{
  "model": "image classifier",
  "train_examples": 97500,
  "activation": "relu",
  "kernel_size": 3,
  "stem": "single",
  "loss": "cross_entropy",
  "beta1": 0.95,
  "eps": 1e-08,
  "max_precond_dim": 1024,
  "merge_dims": true,
  "grad_clip": 5.0,
  "steps": 5500,
  "batch_size": 256,
  "final_lr_fraction": 0.1,
  "warmup_steps": 1100
}
Rows from block 6 of a small image classifier, named by matrix and row number. Rows with one number belong to one channel. Each number is 128 + 24 x the weight over its row's rms, rounded and kept within 0 to 255. All counts start at 0. Numbers have three digits each.
After each channel's rows are labels from the 100 images, of 14848, where the channel reaches its highest value: "peak at" is the part of the image that holds the peak. Only what is clearly more common there than usual is listed. The data: made-up waving flags. In brackets: how many of the 100.
# convs1: 3x3 conv, stride 2 (model.blocks.6.convs.1.weight, 192x192x3x3, each kernel summed), inputs 0-95
# convs2: expand pointwise conv (model.blocks.6.convs.2.weight, 768x192x1x1, transposed), outputs 0-85

convs1.57:184116124155074117105105122143122116119118146160139145119126167129111148145117156147125171142096132136144136175123137136149113158117095111151171153113139151164088143102110169139080141070121125114149164100136110068175098115104130103141169105138126048109123144135077104136115137158132157120
convs2.57:086166147089133130143153106116127162129157120109109129188118081218170096140142116107141177150100131091142128111148107135105124139134121137132112123131140123110151110137192210113097078140121125097122123140135106107118148103120116122184105114101138140148119138
peak at: middle left (43); centre (38)

convs1.180:134162102161128117155104153111191100116116156108116102128084092110161124130125144120121147110123105160102149085102136130129158122133110145139155165170111089125104135112108121137137130140186103137120121153099173145138130118127113124123116132179140114108139092102139085070160130107139117135
convs2.180:121151142131120166153109130151156103120126116118145155161146157172130111109092123111158096112114132121126148171095138137118147175125115149144124154087132095131133139106120119143113152085118133153175083083118116100133100109170086128108147124127120111091141155
peak at: middle left (41); bottom left (35)

convs1.53:105116105081131127117105121111116123132113149126146129135131104089124096098159111146127183139087125125109115148084133116105119117101130150159094136103108161123154122097159110122120096144182125097101087142124128146131135137151119110166180128128129096143124099126147137085114122153150141155
convs2.53:126142142125121126148144081136129134090139154119141156098140120133091131111111114170148137125186125149126090145107142142152151155111119079139129100108107091110116155133133130129108150190109139111110118202187170106115120085160127178132100075144161162130147113
peak at: bottom centre (74)

convs1.141:148146122163072122069128120151112141096080134165158161144174115156141111137095174084107125122157092166117123156091141143139131138156127134135194088115109106129123162119078080102146116118138144111101155144159115170146133122147129111186141119167125138124147100142163098148134130140105176127
convs2.141:156133157116130147157163134053086148111097124108194165140133119130141154119117110110132096100136125124141110072143134080109126167151140115144127160120112122129158103112140177119119169197152084147119116118141171063126157166164112133144107094106134151114122144
peak at: middle left (64); centre (29)

convs1.164:119146134125122125095185118161121110125153153115114124090104145137142154155095110114100170130131146145157146173105147109108131126134151136122123109066107120083095089083133074160112114102111126174129159152123099141133072160113126131160171113148137113094141145153135144127145107181112125173
convs2.164:148101111125124078132125101091123134174110130114101121137159115166147187151114155117169119108137131108110151130119131113144119132142144136130070122095146136087110149164113151106115121102096155134131143155139141132149121131182101124127104203129094133116140160
peak at: top right (54); bottom centre (30)

convs1.172:136158140111140101091163116132105145155145099078115146149133176125132125144138146137103175149106117098144058133085104119098134107076147089124123103126106115143120120074114113093115133128087092167112097096078143089148130140129105150087132108110105143099105120144097162114074134199106131123
convs2.172:073108141120134081180149126103118113098104175118138122113145143168118140133140112121085142123127149118132132122113115173109150089115043098100163138113118119111122149129088115105120200102167126116125140151113165149099113170107142152104128125101100135132098114
peak at: centre (87)

convs1.56:149140122127157123122127089151109145125171127163139107093147113093106180127129079156151154133152149153147110110140142154163119154122146157139128180147130148098099101145122151155112186123110135193147117087156125120143114094108134174095151115157123149129087127146121161121121117139158124123
convs2.56:114124082116206115120098136156146131141114090076128151119148102133101102111092196130120099152121108136115148120154129105127118114113179112121135100053119128121114119094091167145162128137153123069142118171155138125136116094151110114128119149171175122113109159
peak at: top right (79)

convs1.37:093145106118169147119107114130117103086123122123118104122108108128115129136094108104103085137127138095101115137098118147122109113108121110095092114090102122150080092111134139127162093101122133099088110116106103140089120142122124157093125118125135099104148096101094108124111105128115106118
convs2.37:106113106140147105112094098167128134059128113115111135125109085118152126094101116117125135132127112131150178124124131186122118153142115130117094128164110133147134142132082100128143097123128118109121146074140103134082102128094135101101176140119124135134107113
peak at: top left (62); middle left (31)

convs1.30:147104124149168112116131130136125102129126142132139101109080090158160111115102177117126145117101151131145149139126115122124128132107131128108144110128131071153137069078129113113144109192150133109134121079102119081133098132120134191140108118131087097099119049123068121133101082134114119117
convs2.30:110109150120125108114133111108123108126133172098161098114130141104110132121116082124156130121114107131140171148123146137115173125128143117132130135104127115141131138157116193152154148167089170099152116163131087159123138134128112171097160055066098105121091128
peak at: bottom left (39); centre (31)

convs1.138:163142141120122164101132118103142133122132128074075093152121096144086101157119122191130108151127106120122139106121122120115148083091126124086149134178136115120121095149154151100113123081140108118114089145125136111141134167100128151125130107143121115140098119108121126102153130137191135173
convs2.138:146134174117134116079107069157128118127144107159128110114125148086119116125154152139118115106110143114130166139117131123113136109155104149165141097133135126148123142076117101103158146124133125173148135098113135077114119099113132095174129129180197137120129137
peak at: bottom centre (87)

convs1.2:137139140171084152115137137135156127142133119132132131133128090111148086148093109148118123131127130140147134175120088114161147163143145107103164165129095121147123136147134119126160108155129155122094139194133124112118129099155122177151129150156105101062159107146111127109132115134104125142
convs2.2:148119138136129112106135124117138114161145118125093128151208135120149129144157090161143188117144142170114136102095135118135138113100157142163079152148125147152153117128160146103121129107155121105113125125165146154134122122128124160120140103095148134158134130
peak at: middle left (67); centre (28)

convs1.173:144136137153106140120167139167114107117116113144159083119134148106132149157143123149116143107090077112148141148099144120122128083116142159145134134173122164128153132149126147130135160123138121081107126131141122119140122128125124141109138122180153101142137124134105112105148082122163152170
convs2.173:133162119097165122137107143144153098092102110121142176123137145120135124138141093088099126069111100110117143131146156118141175152165117100154163163089133133181153143119167098161130145104092113097129122120106135143167124099133130153171146122086121151143128109
peak at: middle left (42)

convs1.181:103088141072106134138141137125167142098091132128141153121129083137154128094165113179138185148156113173109128118144124132136126132150098123149138060145136127101115119098144124079137093113120101136146120157156120159133098111111134101126145121145154111166140178113149114137137081122099110131
convs2.181:144142159123145112116160116103107109139157124114161142101138116125120115138136126126141157124088155140122118100142123084091113138114106166102152146103114103119118121135120109139120118100096138140155112137183124100108089131166125136134139097168072162102160108
peak at: bottom centre (55); centre (44)

convs1.146:118137105114171122125097134085132095148119136105103122134123107113112150130145151114161112129091118112133131121124167134102117122136147107120122088118138134119130151130170092171141154090142104090135115107117110171116151124129158136104134119116095159171155093130099131146151099135142091159
convs2.146:129116106074112170093160123129153119078067140147157115159147123134125139133127164126134111112139165120132160153146117100114124120137123137134164106134170128125115098109164113160129143138123123100085128139168120117190145065168087122111115115117185134151138121
peak at: middle right (53)

convs1.105:079116144098102079151145111140144096145167146106129118152144159133155145097176107135112131122096122129092100125068110114137110097161127135108136094085109129106138097120149112101115129141101117125126117112133135124108134150108098125116117115108122114091129122112101157105111110189097122123
convs2.105:135101108128112105143046137134119131093148107113088150100099155123120133121142129114149120123130092197145151130170177110124129120146134182078102129153114125152119132110096101117147115125143143099072151125122119145104143121108118129095134144126072061122115119
peak at: centre (91)

convs1.44:144107118191115111143141137099146108122098102137106108164073167126136135153102200080137120141113124074138139102109118128159116099109122097117154087096133118123126107120111168123140108138142173093150066148113144124112139151127133102128130137154135127111155111182124049107152136126126132138
convs2.44:115178133115129134153139135133106134129131152120157110099145129140131113151113119171115126096094166135133152137144118156154074122115122116127127108151095090139096135124093148136100097132128143089111101142118142134092115131135140153158125148101119149108143141
peak at: centre (61); middle left (39)

convs1.49:132106133088128137117117142119166147113133161099136123154087141108113185126145078162162129145118089111111160126194144112129082134124155135158121130123131123101146172112166125144108118105131123098117122160140134083135121123137127116134102133095119088151128145098143116135178152128176134160
convs2.49:145121099138128145114132108143109120115160103116205094121150088087155117103095114114129142115120071104124130066132113118129141145148103128153139139120184134148123101093149091117152144118111124123138113114118149115141118105131101143136136135104153129165141126
peak at: bottom right (56); middle right (42)

convs1.148:138106088166133119149164133182140139139093112143142135128101140133177191146166154136122125131118108097117146137129141146150128086158155146118126145119122151121140134125142110111150152141208072084171133130109126144134128136101128119147123114117131077147119114180139093126114138125146106085
convs2.148:155108121097157168118153119088126115148088101119122125118140151162142109107106116142132126092132114063083160116134105123100133137136119123150114117150128136149139110098136097129100122120101117122122106119124157083115151114147121119142116114131110124141134100
peak at: centre (85)

convs1.54:116126128136104123148082115131076102136179122151102080143120126131103110129144178140158111110137137095130099111123110130109107106104145135122127130073128104099131141103146124110133086136120099121091086116104129143116117092096102119087111115120096128161129100123098120116081143141138122075
convs2.54:120133106162110081111104110104144142134128063103099145099134103157182156140112100163146107119092099125111158160140154141089127116146122118128130130111120122174122127104091136148126115131156098080115127135118144104119119135136114126103125140131136089101088150
peak at: top left (87)

convs1.26:149122118117134123085123145088063120142157112086133149144127111124087125131139110090135104137110142108133144162087145138120125159154129075105110144095132099142118071108122072086120122157159162132124138146107105132105108148103120130127097120128137128111092073121108154120100112144096094103
convs2.26:186113133101108096122129162096115140102138141148115111132103115075118156104154105166123102105140116164132149131132126104134103115144128133098118148105134124123088132129103142119157092168120159114113112116103130124107069101120130111133157160115127085123119126
peak at: middle left (62); centre (33)

convs1.99:136103115150176134104131110111149113160105157129163112147126132198140097136145144150121115100155114152095122107107139093125121136155093116141144126174136134170127177137114141126109130134074106124087134150086144139119153119132114094142149123144133182151107127145127123093168108107146093158
convs2.99:130138179091137122150143146160110147117155161133146081128125136089097136137126118190125126117144146106111152127144120160137163111098108090112177091110125117153108138128113123112092154107122108118145118175142142099105132108124149123136114138094083130163113120
peak at: middle right (83)

convs1.116:102135087142098104136125095139124097175144111143146116118136147066141167097151188080123148130111116098134115142165139155151143143161151119158135130092095138125094122117173117144136104138204111138153130122149114139132143159121111125162131157174111119144120114118142115102144105190121146130
convs2.116:091128170084114129154075132156148137104137094086093119148130096152072119105107119104103160140116140111097135151153138128117132183118117121140132131131150151098108093107168184092088120140139116108115122125122130157138119104152104192096119149157123138171155127
peak at: middle left (75)

convs1.144:142126119145136114141131152092082119143105141134167128127104172097118104136136131110123149132105108152126148139162129122125131119103117097178142157123102106137129118106091140141125134127171158118125120117120139092135117111110106094133176146137159098117089145147124147143121123129154156104
convs2.144:162128127092127117138135082107163122167110148147099132124106149141138122112122109169113131099106076137150102154125127150155177159156076142084138117182138138098178108072097202126102161147126119160122150123137083155147126143163125145153144102107140169150134113
peak at: centre (99)

convs1.97:180095167085131111142130110125123108143176112106136114148117132151141171143118114179143116165153126126116155137100123140145166109119133168142129196164136163145079121112082146149153149150089118189164172126096110125119113103124118112123129135125132145130095169160123171145129117119108132142
convs2.97:097106140130145148141139159121117118134076159142109132106148120121112105077124134148080143109139138120124087093106145100110162145148169098161143088143074159096142141138159123114165127135123122174163155099116142098164139182153115127114096091130169103076078128
peak at: bottom right (54)

convs1.137:141090097157102157107134130162125155156148136135174104172142133149163208113132084139143140134147147172134120134144093114149153120089139153108157163092101148131112121147125110156143153129141158164127128145137089092080163153118162110110104159123131113129093163132117153113117149169142159119
convs2.137:142150087115143107123105137087129124129103191139136153081108121134138113129108152148098105118110108130134143131136091160145135151126159153121113117131152159102160103111127147168102142142141150105138141111150143142097146176107147137126144146077180099159112143
peak at: middle right (56)

convs1.120:119160188150106121131100124118135177116061134093145113076117108091113093103163104139118109162143110120120123114123109148077132112128150171122141102158153150132107131128123130126136138113129139158132150134157157113122145111113121139139116129136125157101131106136157114100122085119147147126
convs2.120:135135132126138146108110141153099113120107128133135136122106098107106148133152142160119099168143158135119110099127118100110138163140138135134117103130121123155146114121133178125147141126163149093128121128207077152147154124131137104136142094126122095141161131
peak at: centre (100)

convs1.31:095139132157148107161150166127116102141117115178124104116137165109120130107141160141126158107137117089108083119079130139167139105108143153127129095144110142133137145098116134117161146138156134106102111097135116134143125148171117123112128142142091132141117121133161119117141123107112160165
convs2.31:157126127085113137134148102125141104147147153101147099128150105133148110099137155120084138135125160127145134169123103142145128136116119108118127096135109100118110154082128108113096128139090138113110098193159094055130122102160121149131111103117198186132130150
peak at: centre (79)

convs1.135:173088101143129118109112164098160105114163156134139145119135151148121152111098117149145089123124124126133161125133172109132162117149170119101185143095095125168107149137147084115119129131134176118108152116098102132078136106140117080201112128132143078163148128136099138138119123124098112123
convs2.135:141152128103118122131101182157144174125147136115099148166109126155104152122120139128115135143116174140152160153134100113147130142106157127134092165149122141108163129157113090112123113173149128136130130143114140096127169129135159073162101127141127135100135111
peak at: middle left (51); centre (48)

convs1.131:120117162129127091111143177090138150129121154177198145096140142125124123107120135124147120104128097179097135093140142145112133119127124136113139127188119081150110166130159086144093130136120122130092109126131114152110107096137128139174122135187118127131091135139151134145155124130156092146
convs2.131:109161153114130140063106131090132099098147129133130133105107093127114154148135099167090153112151145083115095104099119120171191158122115133136105137125141144103165122135143131103145119121112103129127132087158126070164124121105146119122138099118121114141110112
peak at: middle right (50); bottom centre (36)

convs1.188:107116122162150136077148162118126144147127130115130126100093132121125131126094138087104121160163085114140123160134104132134138139137161093130151122153136134171120127113112159132100128113155142142136132100136154141144120123155135115151163181159132136150153096123159103172123162061140120132
convs2.188:137148137113118112101097157099110162135133153174164132072117125135116107144132168159153091111144090118152134179103115102144147163117096129138067164117142139139126143096112171148142109143145153138144113106108129091108141124151091108202135102102129115127126139
peak at: centre (98)

convs1.128:100123133083113158135166135127118117122154129108125150113134146145128096114090141103106140128137159153094098100103134115141147131124108127156127130123118153125140181119172125159115156112147103195131066095128140123148146162125139146131076119150156119169136109108131152093111161126136110124
convs2.128:144178172129134166146081119180121140083136123100196110132119159124118110114128077127158134117098125113131132116125140161128117133125145136115119108125126130142109143088142131099075147092157084113164094109133114137132121163136070140067123113143077132128117143
peak at: top centre (55); centre (34)

convs1.157:078155113098109135094068121131104146119170105162141130100097149161132138109133095095158159138105131058163130129151133116126143112152125110179152134125155175112154157123127118100102087106109167156126145092131101110082111105089118138126095119107134129103136108072108161124100115109089109089
convs2.157:128125106106108096106108132154075165161193113162087107124099113139171134119135100130127119165107090116137133103120149117111106124116127169116069141100145133122122139130105121149149126049097093113130182101118121101140109157164120122102163132132145138135109116
peak at: top centre (44)

convs1.78:133141139080104154081124149107140117117116139168152104149155102139128150151143139192128146115117106152098136167122113114150148153141125107162125185127086098119124141128121187172117106146101122064143160151140136153142123172102113127161153165126120119091140130099150109124137106137120168128
convs2.78:110136155141141157160100113093141096092125104139115122118118114114173136115145119093091107111158103128117119123132137154110122091152105114135151105130143113120099126100179092123106116125117085172151104117124137173110111105157108130142126143083116144107125162
peak at: bottom right (40); bottom centre (39)

convs1.67:157143123101084111126122123136139111152114126191102145104122114122128105122146132081107160149115083116150160172135139140122110103154114086104129105158159107133163123107133085128128122102139128100138149153125135159111141145152155101117128102136107128135128117191164098172136094141138160143
convs2.67:132104145132121133105200079134110140117120156132070118084143131162119116087108140105139138159115156086140088098149073138121117090117111129149169131106093122093170128107120157153152144133122074153123138128148154121133124112159079113158100119151126119138133124
peak at: middle right (77)

convs1.190:200157113150132115106124145124096116105140086098131124152159142114127170127106097154119112130172113123115160132114121118138120116116166141114130166081137139163124160151143132097110148115154156137110147109131123099171125148105157137102128074156164084140116177121152173159119142158181139142
convs2.190:095180111109155135097100107136121104155130101099155076080120033098126104082097114144123113136125099119143136100118132085102159132135168108178127136115106135156115133119111164105166084122129114139113163115106114082129121082149100146142149129150101111113151175
peak at: top right (45); top centre (45)

convs1.169:117144119169113130096178103120149096151117145173129121151157144127153111121134161126146130146128124160157151131098138101126123117130136132149135136171110109103119126131196118135141064118078124076075142187143137132167144111145107165098124128161138120120113128118178128083155142135164120132
convs2.169:144170110147105116137115143214150145123129109094108130126111149142124107093120116126144214109124180164108150133164126106109103155117144074137144145100139131121168129137113167116113149061090131109124101144114135166141129117157120117118111122109116103106108129
peak at: middle left (87)

convs1.48:150125116102133116087121114089151086113135109116101126127139201122150120130143176143109154115107094136149150118144137154146094089138088132131091109104129099109146114142119140141115103141134137136136102153118098120119095118153130098160053155126127119070108114179108133121148159122133078132
convs2.48:124108135129128149112141160142194134135157127136150058129156125131085099140143159074120087084126152101135106119134122145162142101120118122132132120115101132103118133123112117126146113124114141149126115174089117127137164134117145127065128183110126107140150112
peak at: centre (94)

convs1.59:176115113154082147102147086159136135135089120148125134135124148135166127134128087107105138102146106177113163094126125121144137094109120160111138119215140133143114165147137049086137173103114145146078153160148111159096178136138111101131092115155152100151059122129112129141141143174121129107
convs2.59:120157113130094127123106138194157108133067135111122095148106129131118176104126126114092141115148136137106116108155085097098116138133120160114092128155137132114136107123112153088121165093131102123108112132121148062112152121061127140134120113101186123115130132
peak at: middle right (60); centre (38)

convs1.151:108114124112125141113140156098133123140161105092116141144172126162119171156092093123174101118092139133154158086161123115107123134157146088148145099085145096131140128139115121173110143110134160193142126117118114126144092137176130143119160112121149134160119163134124158137122109147186121103
convs2.151:140133116110092123110110154150133148100150109132102147119091113119169110150124125180124138102121127144123121090137115103151155123126156134094163107105135152095159084135089082071125118083135091094153132127144128124131122118136068100149117142169092126143154138
peak at: top right (85)

convs1.160:111149141153105111105139130163116123120126141139130080129130136146114098107125158106109116127152096126120107115084101171103108133074120142113111126151145155157143108074121158103107082106150094108151138137128162095122102148156152112107179093167133148136146113146147143160082118149175152137
convs2.160:133121131170158138160143125099128116118145134134084095080191123215144116133133126153104113094074123113142072086128126087130147180135094112156114119143118098151137156159106134164107099111111153142131128146132167121113097124119115118110088108102147123138148172
peak at: bottom centre (59)

convs1.46:162150092130147123131086145129101126126110113080117111159149169140134203131126148168146167145089126137148098120135132131106104129153134130156109086098153151153155138118121113176129163136135100091127099121076092123098134116164136121098143125155141125131135149111114090134142132163132097153
convs2.46:117111139133121123084106113102166107111131154154082154133187145134145126109143117157149148167143149142123122120155110126129154103114125145186138113111179138129125134111146106130126137147100123116096119148196102131105119139124104131126106080165138108149127126
peak at: bottom right (45)

convs1.185:155102166100108102165144137118130151152120151122145121116118098166141119115117102121095133112138134155138102090136111118143117159128099083107154110120165118132110120139134181120114154108144136117127170081131149149124152129109111137116163117152094141123109162162159121144103149062132115155
convs2.185:137137143098139126096131125101131170097128137118172134129077162145071102125113092110125140141159120120096131120148106083114146127139131125127110144116106100115123132110112160152111098162142124121172098087164116133125098156107133140097075135158093105125119130
peak at: bottom centre (80)

convs1.27:100124158111122118154130152109144129111143148110151153092091116130126074131136096170111124136147157165063112182115112099144161146136118132105128154123098111127132141146148161128116136147186117131182110151177127147149126143132094100143188098135106124142133145120146170143077108109098146092
convs2.27:139176150074129135169131118133120107123135093091077096177158091091125114147106121148121147125148209146143137121154141138124136121160135135124171156143137088091126131111135108106127165073143137129174094112144118168135123138153132146133139142141153145110144148
peak at: centre (93)

convs1.17:133130129154154116130127138122086057137133122098148118150141148110116180115104184117124105137110149106126115107151122102100099186201187128121117151147105170137122093152150134210128141137128106201138167074132129119138147144128117120163139160129123103108130135133129119117137098154112118133
convs2.17:147130144164153136136086126119147105097138125127095137122118101136131104129146157120087170082161188079112151142104143179115137132142127157109112114118141215119104146129124091092163117130132076153073093087126116079154096080115110124136107115116131124111147072
peak at: bottom right (86)

convs1.142:126136095144128153147133125121105125098126140146107166198155104163170162145138138149116134130120119130138149151158072119175155138115124136123121165107130132116120118123088143144154139126170171157114168086124140157160129118154125119127166109090157100111136170119120169111160144072084137141
convs2.142:109117103122119105092114163148119097118133102094144074101097111130122109170147181093088136118179143139100102106162102122134122162149160124117108155142118135102077114150145130143199107135104120167104117098128095131126149138115116146119149138149086126108114143
peak at: centre (87)

convs1.100:122120129166156135132141125107173125123146145141094145156135151137062074123093116116111135091147093104158138157137119084127161133117113089138114125080108152099100114126149078144128137121143178115145113117163121171122109169155120094153126189102115145122122102128133107147137138079127166161
convs2.100:089119118139153135181136130117139119150149153131169087143124097153155080125160143062136101159136166132105104179113116125176145143175083163150149140177111107128105137145128197186110161137097114101120127157119130136124152105174137082134151191142118114114134105
peak at: centre (93)